python train.py --translate=0.06 --encoder_patch_size=[2, 2] --decoder_layers=6
Rows from block 4 of the image encoder of a small encoder-decoder image transcriber, named by matrix and row number. Rows with one number belong to one neuron. Each number is 128 + 32 x the weight over its row's rms, rounded and kept within 0 to 255. All counts start at 0. Numbers have three digits each.
After each neuron's rows are labels from the 100 images, of 14976, where the neuron reaches its highest value: "top examples" is what is common among them. Only what is clearly more common there than usual is listed. The data: seven-segment displays showing three digits. In brackets: how many of the 100.
# fc1: MLP up (encoder.blocks.4.mlp.fc1.weight, 384x192), inputs 0-95
# fc2: MLP down (encoder.blocks.4.mlp.fc2.weight, 192x384, transposed), outputs 0-95

fc1.47:109117129095132113119173133137061092121133129124097196119156131099123130158064089129176166131108128177084154147148115164114215158073145094165137067147090133156102157126147128129154156180138158167110105109135126119138135130116084143118140088172177203077082130141108151123140165112134123137
fc2.47:122185202174122136063165063116171093162122159125115099129104163101169214125189146129151097116120120161144076066171171110124139063114150167105123156136162111160166174103137120128165085090136118080177134132091099123163101065118169145157088138133185103132101153140142069144048138089106113168
top examples: green glow (36)

fc1.329:175140144146129114057115157148139145114152216166117068155128100156133208074143187134116113104082166188096121133167137136065143148115095159108101092116091175105113164138073056118197084100131170103113168158150131129091102099136109101152142083125112208135088080104143125121152142118179137144
fc2.329:125106216142101130128106097150165133146128111179119130039076076109118133109134126120132083151110124112119167071163081119189099142143161139102172099132070155168101105125085135072139076097141131180108081138096078173136167092116155143104128095101125109115167132131155120167151131148118134093
top examples: red glow (41)

fc1.367:128129081120123108153111155163081169143088094139178072140078145131078110132108128186122128131198148124099078118152157116059128091202119168138131092126122193104124112114101089173190123091168109099130144152076125127149135146192054103131082159149149114151154096136144175114062079105098079153
fc2.367:115155065060162146092158132115092122081138196139149118104131106125170149073109152111127111105171200123200177180127086128101123154105149105150156136083129127151154110191127148167106194093139122189126124043086136138094135178151166086117153133052138115213119173129099154147082175126149166105
top examples: the digit 0 (57); white glow (44); second digit: 0 (32)

fc1.12:153138118112167082120171121193106153188096163118187135081187159134113098117079183180179172090134150157117115102151137122113210137139089138148169157124085180120095183182143095156145119134160177134167198049115150136123125123142116142184155097177160164111114118099173098189153138117197116096
fc2.12:132119046117120120184160190110100209108098090139137111115175110116107160143132094182108088127102145123119110170044157176203114186155140097072114113137169131085077135053122181122074070126099138143175126186124161158126123166115142119120131100173099121133123129079068080114115141102097070162
top examples: red glow (38)

fc1.376:109121101149129137135156184121157077153100132157110088138160126140103165151089143125106163101112145139127197131112170099142143102129098124158119062164094180160158170124117029159114029148130124086147151111146143088134146137085087179115082131109128123075125076137127140089143161143128135140
fc2.376:123103075112091153130075100076115114123131075133118097091109112098124134101133153104076177139085129080202178129130160137109111128087099120089158130130123127144182182147137103153090118151072133166158090129155100164134121103182130159138114142125183154037154113124108112098175146130146137127
top examples: blue glow (51); second digit: 2 (25)

fc1.204:125116158142169072130138117108151166151128144122139115096129158168211127126085110163134121077170154092074181173100096125051172125126080136139127105114100168105109157133161164179154139086101149061142169179099178142083155104136151121129071167153143138136134044104098160152080105134119083123
fc2.204:115139147195183153141128161137112172111246119128174126072097112205172187113158077152094178125186122059138056157141110096134133143159180077159052133137109118157118117147112089112058151143153099107134149136177139069175108105095139145175152105140099130104136132104139129137125097124105126118
top examples: red glow (62)

fc1.77:123117180097139123126121196134137141158095180113135089160101156100083110108083144167177099108111202103112120080137144139119150062113143125130155158174101125157146163074149140101203136120144121081214121139113149195129149129114105129132108128139203169115091120151162122212111124157166024170
fc2.77:124133158091193066123130105091128149121137136101162094105119106086146073100134147178134092160147130122081148138200136150169206168117134129128113124136079137131190128106118184131130128082146149150100145143098160136130066129090130110152141155170118129220123108187132138171082148092165133081
top examples: glare (99); white glow (50)

fc1.105:103140165092147049140123145170110171165118157042136128121128156143162122122112150130150160140152141171149094093184134114060157113146133155217153047098121158084106094135143105096116105131149144056124189110105109174186131176186071137161102140156122101103106118125116075155116049083115096151
fc2.105:148141120109193112095123174095161105119128161130161146150141120127120072107120164131122126071168088132162100086195168126159153155084170135101161143125198137152162121155122101174118137149096109101120147070086081129161111212082105158154166133039164119207075163125138139096156125108143135156
top examples: the digit 4 (57); white glow (36); first digit: 4 (27)

fc1.108:110114167096076088154112141109057131169122119153124120143139161188165113110099066120143085119080191138057107180120158126175101084132076095151086162136162112080129117155141204148148114140143144148156102145135185157193102109187140095093047107147122212165158121078153118164075149118130051106
fc2.108:103139190130140108139142151138139129115209113115145138112123130131166079136108152139156112090172117111124065139129083083158121083051138124142112086126212114131088091143129106165095114164167153112159145141130195161188120147103149111126117116099090191188104155088134120189086117134102157086
top examples: second digit: 8 (28)

fc1.13:143099132124189097139150113141088107138141192075107177110113146131136145129116128137199118112122084149122179143118150125115165102117118158124130133115080139134077160127148126111149107104153168173147082128141156108122127099140165130086172141200097099095122052094128081115074106098176131136
fc2.13:124121117137185129152164136095085159145123163125162097108152096172182160115113108127140216120190121108148060145115157029142159111121153169113077102094123147162133117115118122066097097179143184172141148181127139106184141117108159096189129172152050157159162113138162138184149073162110121082
top examples: the digit 1 (58); second digit: 1 (28)

fc1.382:113116096141136065099171167148140105087150166108119195111129189119111123126114075153139170170148067181101053087151141102124115133071190163124112078137139172126116142064141152149120144157129101084161195040154078148143179103095098191135133089148148186129149113117132106152123109144126154183
fc2.382:114180205133191121107129137109156160122212091095156127133110151168227106132164158148084145052143180119103110101152114112135097106116188143160121133177121106134122141102113124141073100120122111131136097139084148139168101118137153100138116122178107203140148150137200139153080093120120133130
top examples: amber glow (44)

fc1.110:154137152144196099095132106090064124093117179073093177088142144155133145087105082092154118116160170148062163063115113101130165129099112098172109089135096130098151139153078112125153154150141168089145095088146103118090107092148122080140160131149137169107124108080173091173121111137187141120
fc2.110:110144135127192171102155114122101159089131193134125107128181186130194173152157148132145143094189093162150022123143115102146151128097140171082133117100143149155084086153111086139078124169181154143122112122105134126178131156121123127169151108079100156172124183116110110148149095146178159111
top examples: the digit 1 (60); red glow (40); third digit: 1 (26)

fc1.379:132151089094102063119197187211095139214090101094141113121145136100113099115141121178185176114127138124089113079140156110078164109116162145133097135144086153091115136143097087134137087137118145099168094124108083148159109122099122164207099096156147138133136130115132170153152129083088136191
fc2.379:140146131147105103050155135166100080126113205078117093089176157120127135115139140123133053122109156103154139178088124106128183173137144122050106134088146103110121137165097098079156150068166162162088129083094162122121070125085171123115144077135132141156095096092084186138133119103211112075
top examples: amber glow (35)

fc1.97:100155132111152051139193136103114142124115143162126184098093134136168140137074163119180091161138204149140122133076110115112127102147140128149134126184070126119079149126128148165162086114163148115193163083186127140115090116134163134111140150136128100102124110138177154114074060127129154128
fc2.97:116171095162150133124167225102172123077129108098106155151055077127150184153128115145107153090184100101145100108110130175172138119101122179097158159125104125123217119124120068146106092104099211162127116146232099129135188142091092090134137148150072158153107139143200107157154073109156125099
top examples: the digit 1 (62); red glow (55); second digit: 1 (33); third digit: 1 (27)

fc1.182:126093107076147121130110136177161125121074137124168107106108152132091118080061198126108174127103213157048113134168126105117119122134145131085120122104050170189120104140111144124189092083149180139136146123117122127111122130116079129178182078208139136185104084153081089145163096142152086140
fc2.182:167112149079173048190083144156096188116067213109173137146107079151144143089132131136147164130189120133103106199134218082147147159163064076139103155134105105127145159123138126107130094075095150148131132157103162149146105117147108125102121123187120145165111095071121098128067097151200093158
top examples: second digit: 5 (29)

fc1.222:058163085103126113119093179091136138136097122134095123155170091157078128103132109092132167126133186182067096171106153137085116168125182127121135106146109163078079094128136125086158066076163123105172122090129153137197149186128091177122100149130105147122189095154081112150099124098077098209
fc2.222:084082113121135156146134165138111124160154124108151112118157073158135175135119144200177202150207120104163166184129134136136111094140093093137145149131147082153165166134080075153088098123110112099135173125149140075118124136097104147097097133029069093150146158145134131091133128176150126074
top examples: white glow (89)

fc1.364:109133182115067100132058123159109110125108123164151065141104133096134118132114128121150156157084112180098119140111158149076169152193089110076154120154097173105160120103149134152178095097150156034136145120083113166154158140129075132130080160114192142172159129137093105118124137099111139178
fc2.364:128078038076164189042129086123149130073128140126141112128139137104166144109082139107137128160157109085161106171121095097124149154151149033156176168089181106148181126174121119139128165116184125135147091077086123148092077174162131092109157143054141112152102167149100130124087139137214157153
top examples: the digit 0 (70); second digit: 0 (45); blue glow (40)

fc1.334:149144125094142102146091126182112181137048151133106174110115110111160122055120090110189166142101112192111127084172099155130145129186143136197178132116061110140151134131091141135167154102137160153125140108103079160147111151139108134097187129154155148143102084120115044127095127131182066213
fc2.334:153150088107135099163124164114134138175140134138161146094109055106147110122147099164110118084164155109174153121131134122092094089118171098142122188174138108126106157153164163059123084073052133129145123162085110134115130150091135157143143150115143075166121115136098103229112148065065176114
top examples: white glow (45)

fc1.114:104175171097152091135105129170194153187137147083152113097128091112149132102170123095177170093155154138104052103170111148070153092142114144171152073094102159150136140153136115154140096164121194116138146126097111166139069168104116109137063095124147145160118134118157109132123115110143137121
fc2.114:147103122140180113092118138099179082098097174119163092123151113136150110134120191106162132131138127104182168174194143126146153143104136048151101136086131078151125142142137074063138157147131173105147070142076170166163050157090109105072096073142144140196116166124084132157106087150171094165
top examples: red glow (37)

fc1.383:141097129125110175120082085129157081058158114143153169140098132141097130173114150132141124141116115130085142113108079085169147099109130134146067142127175193136096111117061132157135172161095117171125131102113160097111148111090186153143211111098135145132071139192118129086164161163131164093
fc2.383:082178114155132180065130052125115138164134086168075144141107173144074138167144101176150104170169141107162121121144128157174137103101157119109144117119138078128153159134154096179111154179153115085193135108226073086158134120109127138148131118021150136108170211089089117083167094228102128165
top examples: green glow (42)

fc1.56:140162133105136143104136184091122085167133160138180114066146177166142122112120192144149145066129157111095123134189185078071148092158144081148149089137086134116135153188187121137156108141140129086133173137099159175129140123074095095166078156109150114160118131160119152073114092117172083136
fc2.56:137138113084066049147175148105103126133066098089165097101145131085120132067107154158152024116133170162102156172095162142185148114120087115126142149136119095150163141142055158113153098105151125153146153156084185175150069147164149083034133099161150145186128147113110126123088151145199085168
top examples: glare (83)

fc1.292:114136081104103102110140165114186144170083158123153094112132158124183121071137183092125113118091172099096132140153149134106135140163072094145160141125124122133112150130159134128172151144141125115129145107091175146137119150097111116124139084136130116112104096181071150143107110110179071097
fc2.292:162130150126123067127153144135132138117086119163133135119108111110173096103087127140155079084108175120085156145120178151124123085160082077160167144156057113111190169154103141127157097128120093106128146147106161174167096143169147121112101103206142164143058093077115076076106129130180062120
top examples: glare (79); second digit: 2 (25)

fc1.345:129172138052112090102149155116127086183148111102142148092167089162138120136189126144126167074200142145107103103177137115096138169106160170151134070123122154145097179071122118106099076212157156087155175081145134134157144135141095139103088123167137180115131094117073176158134060107171102154
fc2.345:193119110107222112133147147099160102116127154099147125107100054075178107107084146128121108143103100121146156142171110138119152147106118157094160122107110159132117123163082107106089094129078119099162104094111175142159093136109136105153185128125135112083083118129126105171109067116155144137
top examples: the digit 1 (57); third digit: 1 (27)

fc1.353:103112110135097140132091137141110161162108087142162106132119116127104167110089128109153142138108152176110099154151175171075139169159078092120148163134167174096106107116186100154127076119135134097124143158116105157087141157134073128099043136107144081088147091116091193122193101133108144172
fc2.353:115120086122147126077136100078102144107118183119149105151199122123158130075096135124132145158190130111159115139073122149103137156093218045161214185044155106176117125154090145161118190117147142117109074080088165151101108152121079116115108133083183145171110183138075175091123165129172155138
top examples: second digit: 2 (27)

fc1.238:075062155129095133067122084202076140076185130146133068072111158117216136102110128097157146186100116074071113149110091126131159171139102094091175072093075191141164123120082114149155121117151147150118121107139074129148135106132116129164086152147146120139114081106095159104154128185153121143
fc2.238:169148187138093177089117153136131095144179126149138128129080146065104140154136130059098057085012132158156148125147141129114098141113108146132142127160182111106106134141139139094178134125178143111142123131115116147124080070120152139164130065057144146127162148154148102162119139106112136148
top examples: dark on pale (100)

fc1.240:190142181121140071101161084118113085116149149158138142072098146092144128127093138160166132117109168113100127181109100156149164119184131137142110064170190145084136119149066173127083067089124161112120172068154103157187181139120098094154208089156091094119082103111126150144156063105109110113
fc2.240:189160103159153067108109107140102158176055123081106139114158154159109166103085171107165134087086057204142097100096122168094149095099120135108174127094136155167142130140154154142139131123116089121132083202182149153123048102168107141119095145142174103089116101143137072119109154126128146181
top examples: red glow (36)

fc1.66:121120084110163052136133141157105127142113117104147130147121109092152128135131144118202159108149089115108076112162128128105188159149177242145131129124123125097112104141129144105099105155132157102133122148100156144152127113123080170182093100205102147193126108140125129175139095102147152109
fc2.66:151163167091206146130122221147156086157100180096229109114171100072125112093109176129140147116111137126147124073221136164128129130139138127140194149154153131158164142149094109107150132099081149103179115096073127164145104158126102143096156100136162129154155128161156135177102110100159121123
top examples: first digit: 4 (27)

fc1.295:116171129095144083147138142167103106164141112109164133141182115090151125184141129133156200118200147130121095128158097124076142096127204231149105088148078166117086122127146109111097139169172150102163111108116128137154131145099113171175118089166137148161128129137121150149142075082123158188
fc2.295:155149153129210117120125185088171087177136142096167126135136117059143079120114153092122120085116171116146152109171169163133159150135143116124199146152140103130146120136106115124148144105130151100133097091041120178160125150102138141126128116107177110176080157144155098201105138155163120146
top examples: white glow (36); first digit: 4 (32)

fc1.23:173144093170094167068137110154082108100096153082148130120108122110096117137126135127144175172062133108116108134100121103180111114057116138123155142096120144124131182099099145082130070103110154122164067090104118123115113086122146118180112106138119146161173114143148171151105107116153133135
fc2.23:117147155067145195118159108172102064153089187091123112118169148107165153134163100133133120088043115131198119123122137125139121114126130155099095076109198182110146123084136114085171133159148102134128085093165116116165224127146106091206097070052126145179116196113119092083128095090121178134
top examples: blue glow (76)

fc1.301:137152120116154063134152146190110136149099136121146137126140116095128105169141121111170200127156125130086082103121147141104142108105148205144138095118131144132064107125135145122111128137130156048197125122121131177157098109144101161186090138194164138176114103139103164180129090073126127136
fc2.301:156176162112203108084143187133148069163120140095152110121151097089132122147140200092147132080120132151152111117187134148124163143138155099137162133084147105160130128175116093100156161124167177112157089122030116164145080137089112166156132111125136135166111132150171138174108130116157131112
top examples: first digit: 4 (26)

fc1.131:090111153116194090127151107194147053163129138143166156117125116101131154129086159108167142160079106199090117099193124110069154122184117075159159106125083140135144194166121137141211109131123119122148147125149132159165121156153120134151141117130147186109069096119121083153158128143180064164
fc2.131:128176098123104150110201128121069128139184097128157144121184080191150027092141121224087126113194151094118118156155123117159123184123110127100128116128142143142132128066098141129112103180138122131114119183094114122123132131080151099155159182111075110178091111097103101162139087103120148086
top examples: second digit: 1 (26)

fc1.341:152100146127134073173079145165133121131093114138113073076133096117081120073047147091146158124068169148015130181168122103138143110156126168109162116094115188115096117183089147147164128115116190148128172090091165169099115153114097186133187144186166136138071020113111101142116095155126097130
fc2.341:166144114135180119117111157094170064102121172164114126126141122108092119084088135107082134123070175155067122122166175056112143126125091104142123190160054150122087171146146148065154126111149128109129166142158151123114135076127134151148155118195097174180108109108108141111071075135120116121
top examples: dark on pale (99)

fc1.348:133107175128160127140170145138062181152158123103184125146111137108157094187144158169159179130087083206164102136183126152059087161115166127140135159160093181127140158063157157182119124106138145103075155158152149151136046191114133159156125189133145110171137105115062165155123073132136102115
fc2.348:157109101078144172058144096169191153082145149142204117134163139072128108097119127061121123139192102071129149169108108115153135116104185090150204136105139109166103092165111100184109174144143139138177127096092109146075119185115135171125182120083208116154090118111088152152149147131124153132
top examples: glare (75)

fc1.369:086081073089121122130069137160093097116079188147121211128171118123052156121097127136119137158154133095108085154145068163160126176082183141126170138119114085158078147111167119148164150111120136207133132136128123130120113114151127129097144135146145156154122111149107088135113172114130130160
fc2.369:131104102089087143169153116119142108110065143192140154133156115141040148097114096086123149117156149142139180130073131112141094127104095136134085151174120142104088173057138180069084116084071121104115125120114113110038190102152138108091102162106114150110155134128065130161138119073095147169
top examples: amber glow (49)

fc1.214:180175179120067138125167104204099173162169088168094121073119090164130072119088096151148063051113103102090131112077135144145103122100166111073105123173123134164106121130094181172139114107116097141101121102134129167163125107162140132161126124150125114140122151112142178174116179123129101109
fc2.214:123152122167078079125067130134093148169145068114074128098139154104110081147115076150131054132110128095155117130090078225129119110134146107189140178138131129085107078132155196192177099129164078150141142128103107149079102128161116138124121132121143040154159118119172127091113204107174089103
top examples: red glow (41)

fc1.247:136125126124103082084102164145185087101100212140182075121143112127076131122125232139128107136094147105110143153124132082117169129158141095126157189166119111122167114144153142145130122130127122100164150127060180178117063127147115086106115137182142131137103124162126210128104092137148070137
fc2.247:161123192128206114079136121122188172134119126120087112146094132085168142139148173173115133076087154143142119135184169081135105127162086118180162166153080148123162103134109137150158108155133155122080132148087123123155064062119132145147146124190095139132093110132211110184099100135142113145
top examples: glare (91); red glow (40)

fc1.302:149148132097136084170131118109200132151162078138114191089169152131123148150096106145196118088083092154097147141143100151152164151085161127086173075189124175127143121174093105168146106167100126196105101082133069127107098085112162118176113080132177092102106113150188100113159169136127125135
fc2.302:138080180176122096069096060137120103163130100144084118119119179120121096100118098135142083143142121141097135113141132193113137091156109082114166122082071122130171122135173136218110125135158045119120129128215064174138066160111078178141078100187183064099099134117127101099142200160124130140
top examples: white glow (44)

fc1.237:130155176185129178064095093111063120134130235116109058141130188145186133108145167041097126135127156118127098133150148124154156178166088066111156106084130113137126163153100140152129149102150166147113098114136130099141132074131114128176167104110132173140122106159125133106139125190140078120
fc2.237:160135136180149217096119106106121151140111147133087071103123180117164180141182160092121111094095111100227142136161135078123130151173130120110135122112214102129092117131106143097108128140182128124085106128134084119184088065116122151153133096000131135126150217138152140141141123159133157091
top examples: first digit: 3 (29)

fc1.216:123180118126140078111132205184140093135091141123123152112182106133154156118128124138171171083114127136117081126149122157112215164111166163112115083126096129126088148169142132087136119113108150114201134150107073170099096154126133153207098095148134162163133119164128153130130194098150134135
fc2.216:153081129115168072136157138101184084145176163137105100137117150078120158117045184126086070086130165167122177066157118150167136182106133077145099119126093121172250181136118145086072116161118182156135105089096133151146101102141116108098117090151137137101106088178156132178120108119152130083
top examples: red glow (36); first digit: 4 (27)